{"image_size": 48, "color_jitter": 0.2, "channel_attention": "eca", "eps": 1e-10}
Rows from block 2 of a small image classifier, named by matrix and row number. Rows with one number belong to one channel. Each number is 500 + 50 x the weight over its row's rms, rounded and kept within 0 to 999. All counts start at 0. Numbers have three digits each.
After each channel's rows are labels from the 100 images, of 14976, where the channel reaches its highest value: "strongest on" is what is common among them; "peak on" is the class under the peak. Only what is clearly more common there than usual is listed. The data: made-up road signs on poles.
# convs1: 3x3 conv, stride 2 (model.blocks.2.convs.1.weight, 112x112x3x3, each kernel summed), inputs 0-111
# convs2: expand pointwise conv (model.blocks.2.convs.2.weight, 448x112x1x1, transposed), outputs 0-89

convs1.46:548540513525570532510570609480504562443502454445552499542485517566510544434505585536479479594433477516534574508464382446551492560579493486444471439434552450493455489587509572559433538555434568524441564572507514481509450597507570553570558541452540458535488512467429449458466478475501446561535567433516570546418547501537536541459542440460
convs2.46:451457479459426434509517423484462456578544518495437475405495416473454505455466508466497595473491575469435435456433480465591490416506472613475425443581506509390463487446488425429463426486463430543443446473552439500455520559457429414437481417446472519455593375487543488543
strongest on: triangle sign; blue rim
peak on: rim

convs1.24:533521471462502494554547611509547457523544513591570544475497564542536543530476524569479604483586548470509423571608464616507602497460516520566577499431506593443493478483496604481617552514540530528514460496570435531495471446494515564519490514606568527541589535539506574545485507547507417518484542565526546551540492540509540545541498542502
convs2.24:483528467550580562522496545530490531506471542476505504542592510512509614504431525576486416466480524506530491559513546589473522567445524475471534535504515503616509559574481539504581527535532467456549490538574502561536590586540494512548440524522441452596528534479454511534
strongest on: orange rim
peak on: face

convs1.98:541532523518532532577556542577609558599521485564556489518550544566516490543552572562430468578478465473499517483479410491488476546602412453444474427387501496436363455550544608546547494479536560514554553547532564548601541548524533552541551532538505569515469550445518519499456453520491424530531466466578476487503487470528515529500566506494
convs2.98:536458500482469567505572475513475517506523547466523509457483505504460432497502430529471629526566578550496461613447517513546521467490500600531490524527475540392502555490511501535478547558499552567470450542515497461474489558445513510499550554528562576453528526475610436385
strongest on: hexagon sign
peak on: face

convs1.49:530549477470491519549581596523548556527521436525556472526517507549483475496525584532401418593458480491514581489430425419491419578580507442430429460419529471516480431562476631528494504476452582463453553541493553507594519576457561552544547520447521521518412556435549441480505527514486470554548497426564512530435479523506511516477570453459
convs2.49:460465524484445480453514480577480553539511555450488515474454470556487414496479517518542571614594565482503533526468550515544508462527480525572438489512450436419542512444520499452456547608470503550503435495506508503481561547485511477528581544507516534475488516514617471370
strongest on: blue face
peak on: face

convs1.63:496549521518559478569451594574535498546576577488482584525491562437559581485499531504409530448468509406433567512527449517506543460410571523504543508516538527532540513441495579433548604553487579526501454455465589492563510484508530458465424473502456479543527449542514481473478487504440460404467550482464407481484480577501405335487456496484
convs2.63:555490526522547493580449548474524565539494461527515415553522538524531606477405463525428490399373480507548542500469506543543505577421512561501471525494486550520554514499498491536500581469560489492589556539547501544473524494511500517502538464515468417509436535487493457607
strongest on: hexagon sign
peak on: face; rim

convs1.35:486487430442493510531502425492483490478640417496508444477531421514484374535507503540622457601503520587530585494499536442491478586552556501500465536509579492562559508589408528495445436466489523400475503524477528486496524508432541453519512476430500494432474520493546496510537598485514601475621509491573591542481501533442469466520587499510
convs2.35:440465488444395473480471495477471516563485434497516464505426503447499428508398511465446495416400501493466522447526471454544540482404505586519398492477518458515417495446523480473511535544482578485448520508411545445506546520460527507515544489490547446420451496551476413640
strongest on: teal face; blue face
peak on: face

convs1.36:461503373387423464550474562520485514515600494465490431513560412494456457509556493532539523591461464449506553459540521488498525563588542446480494484561534497550546453567452613516411462426454580423450520522453580518584548512405524449523531503478550535455523543468514450443470549509474514504564581448541568525433447535432503484484553447451
convs2.36:449565547531475535535504544476534517535378481497533453480549476465535425533499505420456397542521489532511506444557486552536547508439521571599550518487491499600467549518545485505464555514506610447507458485598453455498560563521513537479415560465550428516475498390479406420
strongest on: square sign
peak on: face

convs1.97:506560500491492524645484562644594560613581545548488477537567530504465530559590580608502516532483475521468454497525501510484519483528501464503497465525544512516513516514547626564510453456541564477540550514538701545643582551542488516529538526532470589485522508498480505466502491486480481449536521492518521504514463461496478469471527503506
convs2.97:473479430490477457482478414511506474504454484524435456416476459526540459483588469505507465517574491534436470511346500500479513431484474500588510471498445465538558413471515451495469460519488429413482447502502465534523512469499454489485374544546496613511578538442472476379
strongest on: hexagon sign
peak on: face

convs1.100:443577484497464501475493444534477474517576473546544461500581522543442441486611549528530504485499561437552507523500566509591521486485576486487514499580565534510570499497459606564533376462508554422441568601582512519426630515482565527566593531490585499444513517498507524481583519557483547533577561482523546589503555451536561533531490491508
convs2.100:531469508467451506508566457395442538442578431524630633561514466423517519513548544443588433488476581461450473461485496487548493480591481440494440485488537534558521446449478477483489502488468502469478561541471449478510456429480485473471434473504466569493458467461484561522
strongest on: green rim
peak on: rim

convs1.56:538510519536567505521519548536466481479581472437504584542441553472530559523431525529475498419487485577506682560466507448521471483465651528540487572525608469618583527431514510455498545559507562492505467486519519482489432511492551473494492520454502411554485440547524521512524511457462559534412570537405506471488576555521554473447412536509
convs2.56:534518511492518532546439576538569475509532510483509508540557463532474630456410477539491544416511451538551565489452526591510563581489545491518610551562512478480675488572427487482457622583515562479580537572536550457553552499520579529552481499517498411534586514525413547527
strongest on: hexagon sign
peak on: face; rim

convs1.93:516519501535544544573513473623504499478658591521490514552567591524546542608574531619477499531518512502444572427515481515502481493462520545528523537486592510538560536504478609502545558546503638481516536529552620563617610548495501438489548511474510471492531465553511506527548536515493490425529475512492501516532503541463504428534493513526
convs2.93:464492417461500489450495443469461464540473427474492514485418471501491494535434485440507436402364537478443470434472414359569518505458470551568489496485462439526452522475537497481498467545473564474469518549492460450494545573470470470490529427533505395470417484575459429599
strongest on: blue face
peak on: face; rim

convs1.66:528499539543542520524485536546493527512565578414476563551527524471539571534544502540533512441509551564505622590524597498566497505433629581504534604596584535586628573485558495540523592579519511534469539510531530554494557529539515466532550543476501489537497458602509511534518523496515578435514551533467506479548540580547487452500447542534
convs2.66:520547523555569505498419523526564531579492498496512427537612531521485590578443496500546581281374463453537534501531480660523539527485496570464569542523525521450678434496483555532582593503527506526543525601543512578471560479524532531544474485554457458564488607473421520677
strongest on: grey rim
peak on: face

convs1.69:562472598607624558498492535436460514503524455482498579515438555513534540477450479388585498494503520567554589621504555475572507491492556526517499550570548479597528541450574496485505572604516465584470546526521500495451410536555560519511529548450551454576484485539533502479573536479452529475452533526467509450515588574610517499479502498517
convs2.69:555548547509577493576417522495564526560513541596431439549555540552520531568419564541443542401382452555544550428562480483542441563397536544500552541517550548532568487520507539575570551441537520494567505508522552512535491525505555535527461489523562483515484548496473406627
strongest on: hexagon sign; blue face
peak on: face

convs1.34:504542521502511506483501443559493563498455518455474468600605516500522550536620515531461429426416469442428428448449442461468442502470427453392457436455506448482403461528516459608470535496507490495487617540460534575505581582504519483536601546499494536502452512473447463479464438475457439477512394437499441441503485470430462434456533467456
convs2.34:593517548519463557528491497486520549555593425528463533528545492515519471523552599413626611476611559513543514502533561531546522469578530534508499537490522556490586478485488533589619556500487550598493534557565530550496455488500538509521566493532528644560454519514586407518
strongest on: black face; grey rim
peak on: face

convs1.78:509536499451534559597585469416535518544436368502518485533510509568436506513458469445465431504482513484514493513494471494503443591561530443441450515366475541463491497610450468525455448531511550482549567589442532506452539586452587549568590524495536570494420551439603541537495513568522438536556446476578468482512523505488490484558583481511
convs2.78:517533532571584557558530559533565509521458542476530521514501524543529599520452531548522576551471477554547598552517546573542522530529532513490537551586557518474491522575524541545507565523536532541588428495541524486561494563513578552540553564562551502548510549498565537551
strongest on: square sign
peak on: face

convs1.91:532532525540483472443452440520511487546431530570497532462617458505480453567644458506536502489511505470405568489507612483465494503514509472407485466565521493434511441538480577526544444448532345498488528497523570601521633496521454505501501509517460624449501479454460538463504418483509556513554479464503538605503476432487462410497495491447
convs2.91:492511487502529492515573507443503497443579442493660626528518487494524544486608531449637456493529548527517475502491444542496483562624532419475498509530503527595525490469460516462520539524507484477503586541469498501520433441523502489497399519490481589516549500544444566459
strongest on: green rim
peak on: rim

convs1.5:525608460480529511522560545511577549521430533539557470552484572577484581537471560523556440494517563587483532464516596513509467494475472536488546616479521543390587545518505499521551505612568577502563533554551550537458529579464536565547544534520591552551454508504515488516459450563601568584535474496466393469535453518486541533554505506543
convs2.5:574545510526561516529524529550520448472516621561601596510557524511470563494568542556573609525442468518493517554498547524467485524540536529411565525529505540438469531506533493562529520452558480509528460528428510517510402473538506502492534500522486559519514490454534590513
strongest on: grey rim
peak on: face

convs1.40:515509504507499528467574440503523567488452453452523476530539463539495427498537534537514393487431434456507447466430461438438398473566524370429384410450463417581463414515514551567411499445485546497512568534465525482565463567504519521537559521512504512537402503422442456483533493450559440510524419446518514507421493428499521499446507454410
convs2.40:521460533511452520506627518510479544454599487470524541480446500490510472522618504522628567616675533467508500603481528484563511475594485520478478516502486483417544534510474492480539496575516511508490552555516491499519480485495491508474536550493502621481556480528552499401
strongest on: square sign; teal rim
peak on: face

convs1.87:511563490496423550600512552597549523523586468492559491447574439548499494532573555510465521564469523493593492536567549546511537526545423534456530523513482530461538542529510676533439419428469586510473525565534612505582581558495538504547501503512490560473547527485541500476481440514481473531574581488538597609504544488569510485524551492484
convs2.87:433486487495513543493620523511462523430508460467634671441445509469493542479533449477574482506570549522501504584486445452482597510577526400477580481530442497541525493485457475431421502590473578458513466546443520477505483543457476464480444534498502538462583519521490557459
strongest on: red rim; teal face
peak on: rim

convs1.43:531561489473460547495561465465432578415527430438542477588565529535520436478564561517485404505414439473532473499449415437458440504527448452440418469463552435496413448529540506583449482421472543474444578580480537471501543591478574534556583548463556517513423513428464443471489475463446472571568478460532501481443461497501530524471570426452
convs2.43:507539487481408519532564501505550572543474531507442524543490491509547452603617526489580609527512508539550489523556478500571484468605517569579503512544516522418464520481501516510523479523508569569493555476498549529548478537528544511514464537503503601503499506487614468550
strongest on: black face
peak on: rim

convs1.14:525446522451454470390490410559499489572486539525542560482544428471495514549502492403610442526471500454492425506431596479513445493557577463436468494489458468459536492537497479536407442533444375536482500471588620525557522509539514534525535482441475535486448493468472475454478512438524572565476506406509441559484498548547620618496527454504
convs2.14:452480500503571519553621513491501502402511451467636672478507473527481575491565497564585435549540556523495506506502552538531495547580491399552569497542495460552529499555468496431473505531505524531513457535473506516517500466524507493528492522467585503517557500498467603467
strongest on: teal rim; red face
peak on: face

convs1.9:519538511505514540577532576497564485550559511606531510499524578528520503534508547552439579513569553459503423529582386599511588504506512535570560501400499577517467512511503608471580532551557586502584453499525522509556468468498536523491478498613528505519578527530506592579543517562496403507511494574546501519580498526500507502581509578567
convs2.9:506499551523539586484556502549566466595460576496451514579467538558552566561355487458519492469580504476563551567555532488523564519485462566599581496491464468572597551518513513545565558511484591513489484550470520509520601508517481514564542578543496388445542560470489498447
strongest on: green rim
peak on: face

convs1.103:518576502519545553633531545633551524553637520556524493535564518524492504563585539599445523525519476510516441501515488510507536504562465477541473466504516483456435519516508639532482498491529581488546531526571652551672569531510556512529527551562526557525517523489495553514529605502501469473583499537533502501522521501478512522501537526498
convs2.103:616434430442391509497580445483433421557506459523533596517445446435482493444483490488526402618591515528473468510460390423542468439447423525535460433473458513507518505458360460657583485511439513374411583530387462478538502471420407401455464515466496508532523465544467505361
strongest on: blue face; yellow rim
peak on: face

convs1.95:517638473447514501628550467560552495522643550521518496536528585496502525542508542483543528497478537471488562538542534525502545501446565494521526560554568545494572482489444636432544466510504587446478439495487549462499482481423566505447448459475528499503548517538561515481599527558532532498574526530544613673531502463496515508526490519532
convs2.95:517456482479530471541465492427511520529483477540484466534488515484508539467430477516476429425413451475444460456477428493527479525444482509552495485505479462538476509498525494543493484466501515478490504471515448469488562433493489494491421422518468414490460493490459526578
strongest on: teal rim
peak on: face

convs1.74:531549520525516536511541553520502542462496499449536527538500541524542500472504555548439402471428416488506494494431401410472414431436508460402427434447502411508446458457526548541450546528435577510424546547503506496519509568506552533539541532454520460559413451398457406448453460428495475537495498418435547535407485519503528536417465410415
convs2.74:446510486514483558515614490557509568591551554522471519467449492508561517496563504519537661464450592492494528519496493477562543486568515559568444496497479413360444562518558473479441487521526474606476504400580507485505577521509485517523539521490513507490524531515589440578
strongest on: triangle sign
peak on: rim

convs1.27:442548462483549467593484612514559453548582524598479479473531597452498555547522532538434548505525501425416435444546347557508556499519509487513535461416472529484448455520450627438544519566543597467573423474489550523581492455455491477422451446572503523523548521508487554509507503531437379475481511521534483499519485503448460466546515527516
convs2.27:390444469466473546528565433583480579570474598524472439495477515478542527496437504519429561570544549488508508538505498524551593538492517567640502463470486395523536496556590545520476500504489553514520413482591439514520665584515513493521581553565532354460467471482546488462
strongest on: teal rim; green rim
peak on: face

convs1.64:524538523530558523516542553506468530415494466444535512547435558536527530445452548531464415465416451484517489500429415392505417447444468467416422445444504386477448464436522550541467540540445542515442537534519450473508490540512542537542542533448537426549414447412469410468487466416488464539463503430423519532407517509515521516407453416422
convs2.64:508492497481466508498596446503502548577544557430433477398444486526502492506513458469541655484425570497497489529461553467557465502551466590564450480522498404365467471469484501420426475545468458561471473462515444475490563558478464464494568455498555505468516475524589499517
strongest on: triangle sign; blue rim
peak on: rim

convs1.109:574550522499446582583575530554517554503635494536525521521566443513451480571586594609589504542473436517533456503489545511448529481539497443522477469515538457361466499514484583533495422466529564462562516525506603506658545510481558539522508499580560564493529545494462554493529485488531528531547446534520532598514522426494479514474524531479
convs2.109:552474501493567493586632516497524448425574518486568691521460501542495539525501579472547563547566611543484485538501570509552567550590538425530514509496495505499485505525482497488523526536532517524512482544478500492504556522483522515487571516512481518477597518525531583482
strongest on: blue face; orange face
peak on: face

convs1.4:529519546514603450526521583580572512568611565536468547507518635423534631555482520473461527454507526433462534541519475518547524456434590506529529496466525505543526525493539623525592589627542533567551499500518494505555438491548528497494504507532541495598535493578476514521526539533467460480483540540505567492511533522532456365524479537527
convs2.4:492464502503528506533425519493506494546455495474484447511584534501547637464430484530445541455484444497501441519496509495543498545412512560557530486528487495452494450530504478511490564527500536532497478522553472520484551404491488483489545488503470439458528482412525493591
strongest on: teal rim; blue rim
peak on: face

convs1.73:555517546535535524536547507544499533504508499489548550553461551545539557512466557518608525453507511583531594562524618522563531513491638537514533567600626544555623538493549509502509543551517547568532512541562494507513463538524552559546526549478544469530525520565537519500570616526548617563491585537479565518518535524561556534509479537528
convs2.73:612519512557593590563466518517570454494542500513527501533543534520487628479482506603502521389416475534528548383463500520518476542471560516476597547526538541560509461543508539510508621496577558515612507503460512523582485517534532565529540508530474502520516613471467558512
strongest on: grey rim; black face; bar
peak on: face

convs1.92:487604447462511514471527614605525557504547433563544480573549470553489467516514558612558510544486472532579464473511554518513521514527454430517461464554468516518441452506446669523506458430458544453529540555483574459610557567455561551541536552549567595477517521480488498476509534542506617505563522504530585577482530490469535536516524507463
convs2.92:488494513493519526519622469476500494426546438450608604488512504508480525467449488526533485576561528483512451524506432485493535473529515440551501486482528491544478573490442482489493511566490533512497494529511506481548555481536486491488447552453523496474546467545454599490
strongest on: red rim; red face
peak on: face

convs1.68:532557520524539531512542543497485544440493470464540517538457558539530519458473565538465395459423426474516462500416428393505398450455472467424415438439496387501462466450531538549482545540440551508437550540529477476510509545518543537541545534433543448551406454410451423478479448417484442528478510439429513533414522507515530522396456424424
convs2.68:466500443503489494469602483557485545567472570465447474452496480487537508525553490562521643497454558528499445603470523456545495507643512552516466483493475445392465541463497486443435495540447516628454464454546446465558590585534478514478541461458582511465538467555613485566
strongest on: triangle sign; blue rim; teal rim
peak on: rim

convs1.26:579582522513588556509547552523609572495412508527557501550456517593472518570447560521446454518499490534561565481490508518477474512513515459503528521416449545444471463526518473582469486581538515552538586603559483531491530588550558592626581600514553518470466501450547484471522415575515461541525402473487468440483455437472502544553532463500
convs2.26:584502527484569510525502514519478490497538610575557541511534500462490528513559515544584611526440525480499508588488506550487468535555520523449565504529500600465500522498502506543530516449510452538513503527466523540514375419511501514517562522511524586573511510477546586490
strongest on: square sign
peak on: face

convs1.82:573509573562585539539466592558497527556563561460464596558531536454575593521530466503498527435485521573531546582516562503560509485448592558486534540621539513554602563464575498553525611573501514575478555546524549544507522534541528478559562557452515488550525447549489490476478537508522532460475531492442461434493534603570482426482439489500
convs2.82:568532566514476509527403544506540528605493503509433450545567543480502534540455604492456527367390448504556540440495574604575550527453489538494511545495551581491597448512539471525508515461501564496527526558642510625435491496476496543490541563603437483564536507458440549700
strongest on: teal face
peak on: face; rim

convs1.105:538557498498498521615561536591569551589569493615552480529554582530462507547561566578502519587491476512526423500518497537455540509581475444513492439488500503465421482542535635554524451436517578464560538504539617537644548516536509528522519548541499577503547567461534518468470472537488422531547497492565535523499471441512548539531566513515
convs2.105:618485456448450492412484430484423497531446478497551499483474497466437483426546439542475553592615500424438469473460471473538490415542406519484466451442524551538545561438489476537580433479456487412411520496449453521524511507442451431450469504488492518472561445476477426388
strongest on: circle sign; red rim
peak on: face

convs1.90:521528483488483517474580413526471496421490534472490452500594351529466442526600485613667515451505440505510461537478611516492495455472528454536484491604489488469481449491502462547457476457507518541467544550539478533532627490514500500534549538497569559486511504521468512463542359461594590482579500538454520528492511418501545517445506513458
convs2.90:507509529505510515526626521523498509412619512494605624501531483514488540531580489482623507574596591528496498571511557535476535518608526455454519513521529522497479494505445497468518522576501479521519532549409518495522426456491510503503522501500481580520588505515456599468
strongest on: square sign; grey rim
peak on: face

convs1.11:517544511505510519555517573494556472528562529600525523498532586518511507536509526547459591504586570478495423525575423606525608494495509561590561524458485593503478517509502598474606525551574553503591464496539508519538503466499517518488475493611519520518584516536511601583532532560503427490502517595521495511597507528509496506593497589584
convs2.11:471538557509589607561553543534498521615462575520486470567548551484513536517398538505526467462567559541521572486535481535566482545481548529580604528513465407569565514580553526582514515600533540508547430540514507556537566505517539536577501504572466432497553500545471468519
strongest on: green rim
peak on: face

convs1.55:505564496498512530570542578568499469528629566517523522456445510538517462575442543559437504509498469503466640445482452446464512477482529455557433508504508489523438461456449647396515487483530577483566423460443577445622488486445545461448424433552487542511441507437542515521519473490415555432523462504551516473464456537428443437492516500503
convs2.55:551464457476524488520473510449497454554450495543459456504449481487502495471397455480462415402438473475455478438490440429470480488403469517503512490496470485546512480490509479518561482476507562476488492482526506483428565568472469475503448458481450396486384504491359495608
strongest on: hexagon sign; teal rim; blue rim
peak on: rim

convs1.60:559523597578591524514468595518507526509564534480457615548474570470597583501483474489457498431482503553502507566504496491561480456430550542473515540561495497571549546435578518545520644606512474578505542525493563500516497513574499482531534549462489473590496414522496483502492515481448495424469564497437482420494530603570437402482430500513
convs2.60:474529522557481552605405527457494493547544484592451416546562550491486581481442567521475550401361441491529568506486545587512571527423545577393509577461506622441601482495542489511476505522522525487509515524540501598417484547456567495547537508572379439517503491489467457578
strongest on: orange rim
peak on: face

convs1.81:548497539528557541527514470485461504515587506503493565552500610516568540515474510440458532501502547531537634500550516516551514543515616544510556551490559538641591552529549397532535593577498537590521535528559491485486437508525554551487545551494546430579551492576544502524532593513504525533497527524514597502510527637552545535541511524548
convs2.81:585518540552534554487467522475558512519459513496526464605523556577526486539475533534480557426397543548534544474590479565577524590468582519471520568587528534496527471548564575522516579493554544534582530530509580481568521524509577560545534516558564435496504582519492479622
strongest on: teal rim
peak on: face

convs1.104:485491484481462474524471510630584491593520588608514516524581471470496552609574502562565478580525504498469402476501525536474518557617620467488490467548474510503498486591490589510520519483527526485571491474563585572644565492502484516496512498550486585497501542480535530491494505526537510504561489472564432595531440511472545504545606496519
convs2.104:421513511497549492574568528483485498411463468446642627500457499493500584524535488555575414552588509501506479562499525489540492541574523394564559482534535440546493526506496489472469522520505585520493445503527486491517479510538492497493501500498559528493523484483448552467
strongest on: orange face; red face
peak on: face

convs1.57:522527530526567509489493555551453511497540541432479559531509524471530581533519518534554521479512519577512645549503606494575504525493645564528516593601601530644649543506529468518533583572519529513509530517525513512504508533510536486517536540458548459512529477595535531538534563484499590480501583556456552485534543543519524457509451550541
convs2.57:518496559497499511571496532474546549558581450512474500557617499488518542521454487555505499374469465533568568396488484670560544496525528532467525560483535557526628508539527535452587553537474470492589532555483499576531475524544523574476552538526494527512547595538464566508
strongest on: grey rim
peak on: face

convs1.3:449529457473546505568495596530549445535582519581509451482521600494454504551519521565453551517525502429435441440537371543507559507516456488541523456396494522421441468520403602427557486574562558465585428461525553539589492470428499508422431447599501533479535528524470546527520505521426388498501499537534492479521522453433483464527516519507
convs2.3:471480485465492567511515519514519494565457517504490513503485493548506457501410550514499484516571573472479462527558466504553569537471476530622541503493520455538507523517530506523483566537487621452471487494556497483536616542464506519534563571487506441503502539515577481432
strongest on: teal rim; blue rim
peak on: face

convs1.101:542532496465455549531555506539576555523520634517497464526613444535464551579621535596561510508502428554456454469524581511472529472520514424475478462545555494501503413513524513588478427496513523536477549566531561537648598564526518503557536541581501581445527531497479508494566393500538560421532539520502515502509498414460506446508523501467
convs2.101:524505488511504509554650517557533491426619503482566607486507509536521541536581491491609559589628534488507489587502542533507563511625520506498542509559506553462551540540444537495522536573513512540508554548446524524496480475485508526517547525525507644509601509538518586433
strongest on: red face
peak on: face

convs1.1:558504592589595503574500565516568542533460539573506554509397597496564563460403538512465528412507517492514470525521474509535528409426529544500535493499493509543520527436587555511582598603510508595527508497532441448519403516582516546520506510527505441566534433516466527524489473514484460487384522516421527454517542557575468461524417531543
convs2.1:473512458521499461554397509538482407621513548478435398517654506474414599545410516529454529472458425524551459450462497491570547511393465559457535508502511568514539444513426459520466529558471479526497474554580513533545489453466483447575533494500456510489512522456482439565
strongest on: hexagon sign
peak on: face

convs1.23:545638543561623516523459518606473473528570579581493535531497663470554622503519540501522506418531504491507577467526564509534535448453586518490539497574589513527582511468540547522595608597558482557559472498519428517458539484526543503492514541551501489550528447539488515517497481507462494486485533537489554555538516550492475434461436511498
convs2.23:486469503484587541568488550509506489510469533561564497537494533512480576510404463489518483404449495571552516448470543498518562524462469475504499514542519515582462498514581496534518579473499528497534484481516471496544530555572502544529463476530494403467490495544492546622
strongest on: orange rim; teal face; red rim
peak on: face